python train.py --dataset="simulated grey scan slices of phantoms with and without marks" --norm="batchnorm" --init="xavier_uniform" --muon_scale="original"
Rows from block 7, named by matrix and row number. Each number is 500 + 25 x the weight over its row's rms, rounded and kept within 0 to 999. All counts start at 0. Numbers have three digits each. After the name is the row's rms in percent of the matrix's.
# c10: first pointwise conv (model.blocks.7.c1.0.weight, 192x192x1x1), inputs 0-191
c10.49 102:472487504486525489496493494479465483481507487439486464483488492539516447512525496481526536526509514536468467455515507472532528511536487451500536532503477433522508497518532529470484516521530498472518501527522491454526493484515519495469504472508467508482486505480535496527507489485479502471493532499500463500526542497475507480466499535518500504482492504463492515486497538517482513520463481519467488482522524512544515511505517481520465546488529460522488503535560533497471474549492498534482470514510472524517474456543437504514469481557513464492504502476477520532524465504489481505
c10.50 103:492483479450472483488490548498518520521477503498478493420494522461485449509485531499552509477508547489453496485529468499513497504507483506518456504453497513495484484504491480495483486444513502505442487500503492480457523542480464488519486504495494482506498468506478486484492481509507496470513515504505502489496482510531525493504491483505451476496501499530496507488513520528486462493484523488505492490554477477439481437483476452498524490500480516492537465482467474482455542467503497463507506476497540549482503470538506488455441535477509539464455492506508526500511520486506526448
c10.51 102:540532506490544533513469512496492488518465490521513498476450500486496498499497545446504499491499503472498535528485511470480555478493449500488503482519530483491462541511544526514496512496474489496537533530541522481512502507515503483501527518499470523526498497496532478464512475488514535519535486512504522493496483459517548539495458502500511482491499529480511494512483546464480491519473481516481486540494526500503529489495503481545515524526469512519530493431491521475468460469502472517475501473454504451510534465503528562521496501509485501434498544548523487466524501479529493544
c10.52 109:541513500507472480515457493504488505494487533544490488527447483491478489487505560530526484486478514513502515489462526477483463453512497494522493476520500535500540512488458511517506507542445560476480502525476537529495459487527502455479505523476453492492509480489509513538495480446535443483517492489503510521509543516502579508491528439491467498487488504510510525529507515475493531493533515465465474515495498508532535489495533526501544500502516479476498528458453501471499515491499491487488494482544523545490509480513467504529496463480477496501482507533506521505518473484514488556
c10.53 104:483504520513575485537534477517507502473501457451478475455499502497467502516469523502464487521497488501509533517519490520490516520477484504488497513514489464523444443493504492497471498502493500472486501469543499504504497446461480497507489480524505490515513478544499474510498518503500493498487499469532478481477514508483473530559508460483515551515496506506550455519497512446478521535476472498503504519524513507522506471499453519527465511490513494474503477439579433465506488468481476484528479538498492500492518519466481476521465494458531478471491467469503521485491480493466500526
c10.54 106:474480497554480488533457483478484499535496489501460457465514519455489507488467472509524471491543549464505506489537517518508484494481535485480578532509520506528536487486552501519488503484465497499479522508507490498506515470484525499457523492516491541481466537489458518501481500492466481497518521496511520523527472499518475528535519483525492506441480486482511458502461503513459481517464520528506494513498472520502500502497495491518500502491506527482525491528562485497469532506500551487472498519510506459550489526489429492535523455493495520469536528514499524512464536488490542536
c10.55 101:515488497447466523487464520472494522495546472524514495467492508482505445516522515527541521479482487531492542524470456501460479461499496513458491518480504574503477497552496489484456523528492480465532487489544488508515498469460463485517480529481466479501514509450490493486544511476510538443517515507502532507539496474503522489488486490518467504507473482524516496493484482499496436513546499494513510490450513540517479496507443501478523493470506496495551489498479468519519514461496516476507491498453524492510490504530513550480465461510541502517504458490454499501515519488502493493
c10.56 110:537514520530500583499500525505455501454525530516495493538489501453528533506529494467499479466518508494481498513482472504502483479515496538516453491511499490491507436503514513516578543503518521532512464560512552499486473493527487543522540520516468454464492506456483518520473522511567520493479486498513514493460501509503535481506516470490526455513500570518495488517510507473505519445490518490500471521472496499533483482525507473509502518489471525515511524480493495498513475483519503484531531483527473474503469550522491451475488501508483500512498501480508493512531502504529486516
c10.57 109:500550482514518501451462490453490465442510488537489496460501504464515503482505443555483459526495515486466527526491486512485506513529503466516478486459496490498542514516461536487500488478477527501480545528487531520522487507498495459535501474509463496480498498469480486505501572533493505517529468500509501491500493476527511537474445532510480505481539527502456524495506499465466487530553501526480452513526477482508483463479511500524464501454542510504459498482522514462505522457522531484512497502516541488484488507521483477514468521529513510528536524491521460521485513486473506492
c10.58 105:522510486474514542475457518515548528517487534493527528463537474520527504477492535545506522522504510459490539500550430507552495495498512457535519508513520486529476501518519490494506473501482545491455500533528536508497490524498495477485526469474478505535493495494527490453491547524569497532488514470478477544472482501538524522472491541505506494530500543515487499518531537524503497517461501488500553508526519493523504510485524491492530496499502487510519507520458442487530522506517471481493521474537524513487519505498509491551516525496522488516507527494517519478474443477509461464
c10.59 109:510486476524524470493482488524511532531502466473507479556478499456495514507475528505466502512484528477497510507510471515521519510491469471522476488495451505506493475501462533485493517486523537496488455498490522516490469559452533532531517508470456494491476501532525496467500521477532507536478452473504529496511530517505498528508470483513465502490455495522445501505528470479516496477502546528469505472524512517492464526512518498518491494492508496493462483453494516475482480456517535547474498459464432518472518499459531498514533444511505525453487542500493519473498531523529537513
c10.60 103:495519501457439466536507551499523514489481446458511510526463464519484475486482462486472527461499489491473479464505486505472494469527503517454498481503497477480456525497537485483481504490502525484454494478441508502465480550491507513501483501521527483454492510486515521501538563521521494533480475486505544500485496560485485520493460524468523479472500498514532505463480470453498532469471507512513468556534489494494467495488490527533498521498445480512473487500499494495498533490485475482514473491501506498479496458543536505505518509494509456488533488527478504482465498489495439510
c10.61 109:513495495461539481513501483464489473514489544525523508483532475463486458485526541560494514508513498484504475508473492485501536505480536484527571515498493539471471489479521514467510525514525494535531424557519539507507465510500444461468473504497501517465530496528487471526460469490496491535505470527491537512444483534486522533486509489490478494506517514545465502472453487522464495489517480514512503515486510488514490471505489492500510455461466483506508477491462507465491475473494517495501520489458506473502503486450524473509493534459516468472505514494501542526484517494470492526
c10.62 104:503467498494450468519450563529530504476525538495478525514447514512460538489459481535530502516484571511524541508500484493481497495469503516476491473494573502508479512499509484491481485489473533498463472488503508503506477498480509515493519522486516501537510464482517474484571489442523501476506519491495471525520517486452487503539524512456480506479496471527512474502537461539493470463537519518505529509537510525477504514499493508463474513480467480527528506483509498491524519495481464504466500540527487518506508496503490516504445480511510459475469542486529495483520528496463473530
c10.63 100:490481503525466518449478489519518507496552456466494530512490485508459475509468510516500472453531477498525450507477544528489479463533521525514527512485455488479499503470484527477501458504479566452508496500468498483501486494516483453487547497508498515506531544532501520504472490539487487501498537473504497552461458538507507498522499503515524521511478511506495528502550489494527517486532498526493483510528520521487551521513488480505506502522480509502486492404454497505507490522490493491495472500535496521498483436480509505498494535535495523577517513470482522525523486507497486495
c10.64 101:506557500449506451506495482522559457510504499534484516481488519551514492509466508519497498499479495496499490522492482483504495478508532500494454509502489509451481484495511513521520495488516468485486536495465494459476487489463477521495475500521508535486492534535477488479465500519520455493463506521518499514467490479527524497534480558512494556549522501497497478485544473498455522505527489481557507482529524495542517582516470506530486530480491503491527511481476460493534459513508530549508549512475529482504524481515496467508447474530538496477532488485470456497484514508503502507
c10.65 091:526514483512473479542471473497485532520529515456483454483519467521490510523502485528501467490494527517536509524498536530498529495549539446560531501556494492529561477492502465477459509485521487491478488519529466468495513494472537529515469456510540543506489532485508478490573482534494494515479484500486455489537519507496503482473502509497486482522530527473525553504485550488503506493540527508497508529553499478521518487478486498512558511432497494482495525525518478484502527472520478510488546511495516507526511494486473520490520491472507516518496491474507497486528537468504500504
c10.66 104:478470491462504480469476522489481525535506470518514495504445506471474488493450520475502500502485544512503542524483505506574506521522535462533486506490531449508540497527495512483479516475482478475471488501504529440529520475488496491489458458503494457472501510500472475519540525435513477476467483503512506512507511501472473504491454529522504511504488455512487477530527452462543497513526485496509519504483471460535520487492494479494473481497497451503487512458450521486511538470529472537552506512482472503488509534527490504515492475485521485474496504469504520519493544515448484527
c10.67 102:524499473499505464480535489486541488491453490519489538508496506473483508514496504510568512503515538477509479475474492444498496519529509502521514526529484480475528506554454520481503513530507472487487472485529463542577556487545450512481509495516486498441492463498506478495495536474513495480523501484484496495552520535546477489488492460477508495532566514470477507516521465505507493491529496476523466488526506474475521536532535480512502503475507468492488520488489482483465504492498474500523520499499481531547498530467502517513522506524529480525519499468484472537498498502540527440
c10.68 098:535549466521477530520483500523553512505542518501509493476491493469546472522475509549474488507506493481467486490474504484492532476530478494476514461512484488498468478445516565520507529481512482505491487517475511481514507524489524507467518545498515510494530498505472486472499508487477472543507504504503540526497527483483490509508475471484507482495505563510483486499532470511477550527556506463495499476492484534527557511494548504571467502516477480521508503440461537495456480467484458514456473463497522475483525540490501488513502482518528474503525512515487466508491481525475488466
c10.69 104:507519480503488482475496533429476515532512502506482527488457512509468506440497475500478542488505520486537518469559479504477520498528476499497479524493485477521495532529498472540514516521532516500486450552510510496523486520542483501447454559486511485522474480513518513508478505490498480481478519470494487507489521454452521544494546500493456482465512488464530490526487460476485522507467503469456529493484500518472478519524485485492476488492469523522497499494443482518519485526542497528493530510536500419480512482474489494493503494514475511466506494511523523440470493496488520513
c10.70 103:529497493494493469542484497496467524478505480489460472475518510497495479492441514486492569463514525499518482470557505493470510481449498510487436486498510478519502500537503501480490468485511513481503458499501482512519509529515440494429464469504520499510458508517493509486494537457517469486454482523483511484497492473553532507479527485454449499515547463501531451478500468513470496518494548460496530503526502479517498531489534477507450474502503479510480507496487526478526468514483485477481460505504526492480500495501481471481495484513470461465493467491491497461503498477558500479
c10.71 105:479509428533501440510501535456484476494476493517472519479500500476528505505502491466492485497495492489492481448480477513528486486473469539477498486489467483469518541496502464497525470480536505547493489484466487538464502555517454506513531519459500544480486496512518495505463543547449498513496447487511481488528501456493486486476496477515501500453487497534462485499504493494542519480505497544500519527469507470509513496462507498500525504514422448482526532497489502507486528483478518460516526465528505487485492502507484493519538457485467456514512491479510497493500462535457511479
c10.72 100:520539487523482507504457478463514503503505501459487497508510500542477535521525506490525520510475469530488486510537491541484524505517448533510511487484476458491524461501501550492501466479525510507471491539556522499500510489515485490469521500496457479505480475500486515524451507532502517516521490531476537490600500495475517532506452422512494517470487454508550490544503499500517481494524493489514530471513484463472504529482521498488480497494471521487513492532480467497539519520490505513516480503460515474533496520482545522535519512504544545502470517467497471529536469506526517507
c10.73 100:441535489478499504540465559531562493513473490478544530467565479473520509515507529513484462463522543526504503524481487520528446550485500474494502503523502489501530490531499496523534532498468544479471511478502529507492471499515477522507509514515530502544502466505523458526493495504546526518497494474490526524500488492472499496478500453512529514546505514550504516522545508490520526494503485477472482480503511488520505478487493512546518523493488515520533517482487472491564477509504514494478505486522548493478493470483450532535493491518480500505526502498524517517530554507550460515
c10.74 108:464499524477507478526512481471498514487502507506494482499512437469494479462466537454500495537461500465448471476509536529504527530522485483537552482489546503517520475486511502480518502479491492531506486498537500520522471467486526495498487498495476538502506495524492490501495504510501520476471534497480541495527504504517501531512462503556477495526497541471499505469513473491517494538475503499482516530492504511422479547544496503475487534504524500444486493493532525521491500512499540414514504459510472449483514526486532484547458474483478505515508488477485474436521509488487512474
c10.75 104:523517467488550524479467522472561484483485536570508462565479452498521499491498524504497479508468518505509462552534525507471478494497500451497539524527511523495518522482507529539473533464504533529562474529520506526509473470533542459498510529499505499512489514516539486526501516527524527516529482518492507493499495494476497466493476523468511468509522436468529501505479482495476478488475448477494503453500471508480460539492507475507497502509474492480486528515497501501516509493462475494552485529492499502515526497492499531485510502478520546535517477539503496470488520492510523452
c10.76 105:491497497520547456482491487501491448462516499479508508518482494504496494487500498526475509512489532516521558494518483493526487553472510471488473509526499545475510459534516503502488518486473509516476500476530492520467493513462494522501542517473482461488532515496505475499498492511530510478521505454480494574473470518539487484520494495473458498533500465527508510499536534484506523495448531480470506495522479531494448511486549514468449496494535531484525500464530520497490537495511527529537496491542535569543521491516506506505485490507517532532474468463496538447521488484523548510
c10.77 109:485523508541491501505485431502509511494511529509473498466532494471451468478516509564512479526514504491497478482478470477524514521497510495477558479467484509515484504511511510506479472524507498448503511527522472533479493469488513525508500515532453519474551478464478521513513493482485488520468511534528496498512531478516570491541445499479491517526444517491465484535484540491526452493567506468466504500492507526502484458501523477474571509469453491504530493517559511500509522529488484493465509519504472517503479481494529504501530503549491491498505501500505537488484480512527476512
c10.78 100:513479485509501488464504490533510512485492466480484506524502465507516454488484487465499477509525473539530517490516543494521453527541491563469531510506463492494471472500483506489494506504473553480522505490507531454491464523503507528470507509488460490482479528474515542538495445545469508484482503483529536518444488525492528465522541485481479546487544505499527460469532486521490504498490472474540517490463491500525503522474522533464501542463523490520526475549516510499491485532459504539477536433487536515513508514498502520500489516513493485457519472458478479499497491531528494494
c10.79 102:502527455543522481471488501540559465491507524537474474529494470458498498498500463493506458512560488529542454544476529503516517566481493539509515520516529469461494486435457512531510525504489525523534471483497504469520529477459484482538516480488471506546501508462556509494498539475515534537545508521500501460471489511501517512477504484508489499491550495513454510514486512450499541510482467526514509508525526489473508498488482498529502484533511509505479492495489510482481511520561514493501550505479515492512483476492518506485503494504513548513516519546485506471499522503523487509
c10.80 102:466539493502516510478530510541539536550502481551521499525479509489494506497524507539528537488527493490485444486467478475444477506511479507515493504535506496489478506508498513463477490456469517518490508476502551492524551449516489484475507447515491520500459476530491435506523520514528492504487521526471545523503501520535517544460496519536521506512508507522502541476533482491516501495565534480516487482555473507541518531486496516508489478506469469506471483496524484474530493478528516521519506478534517474499485499474470484529441512555495484491493509485527498504534496508494493452
c10.81 105:491525507541492504537507511492522465503500567506475507506526486527470525519537483500519501491517486471507488521511452491504488491486489452537469440532478487495525502467473518470512496504450524460500482503496545500484502496513474443502562494464496512478497507483508500499504494519471487484500422490468510521532467522516508492422421478512471503491514523494530507573494482526506472465485516480492480514477496472496469512518500535493530488484505485516520508512491518429482452512492480504520501506456505513498459487479511479508470498503481508491538517481464497530465519499496528510
c10.82 102:506481513502500525508446506474482483480498513495513483454515492476478495531464481497555493505447494483520511549450525481471491491475487515542486490534515511511469516496507505507515512507516524494479525459491493453507518472487481525507445519501518555518467499491517499492508494475534539509519511515516504543470521486491515493503440486457442525478497520500487514477489515527498506545473513501525469514497494496489532489480479468517502522462523445520480493523521499513505559514510477499552467472479550529509500521464557530512489469515519509486469523548478531549499508557501479543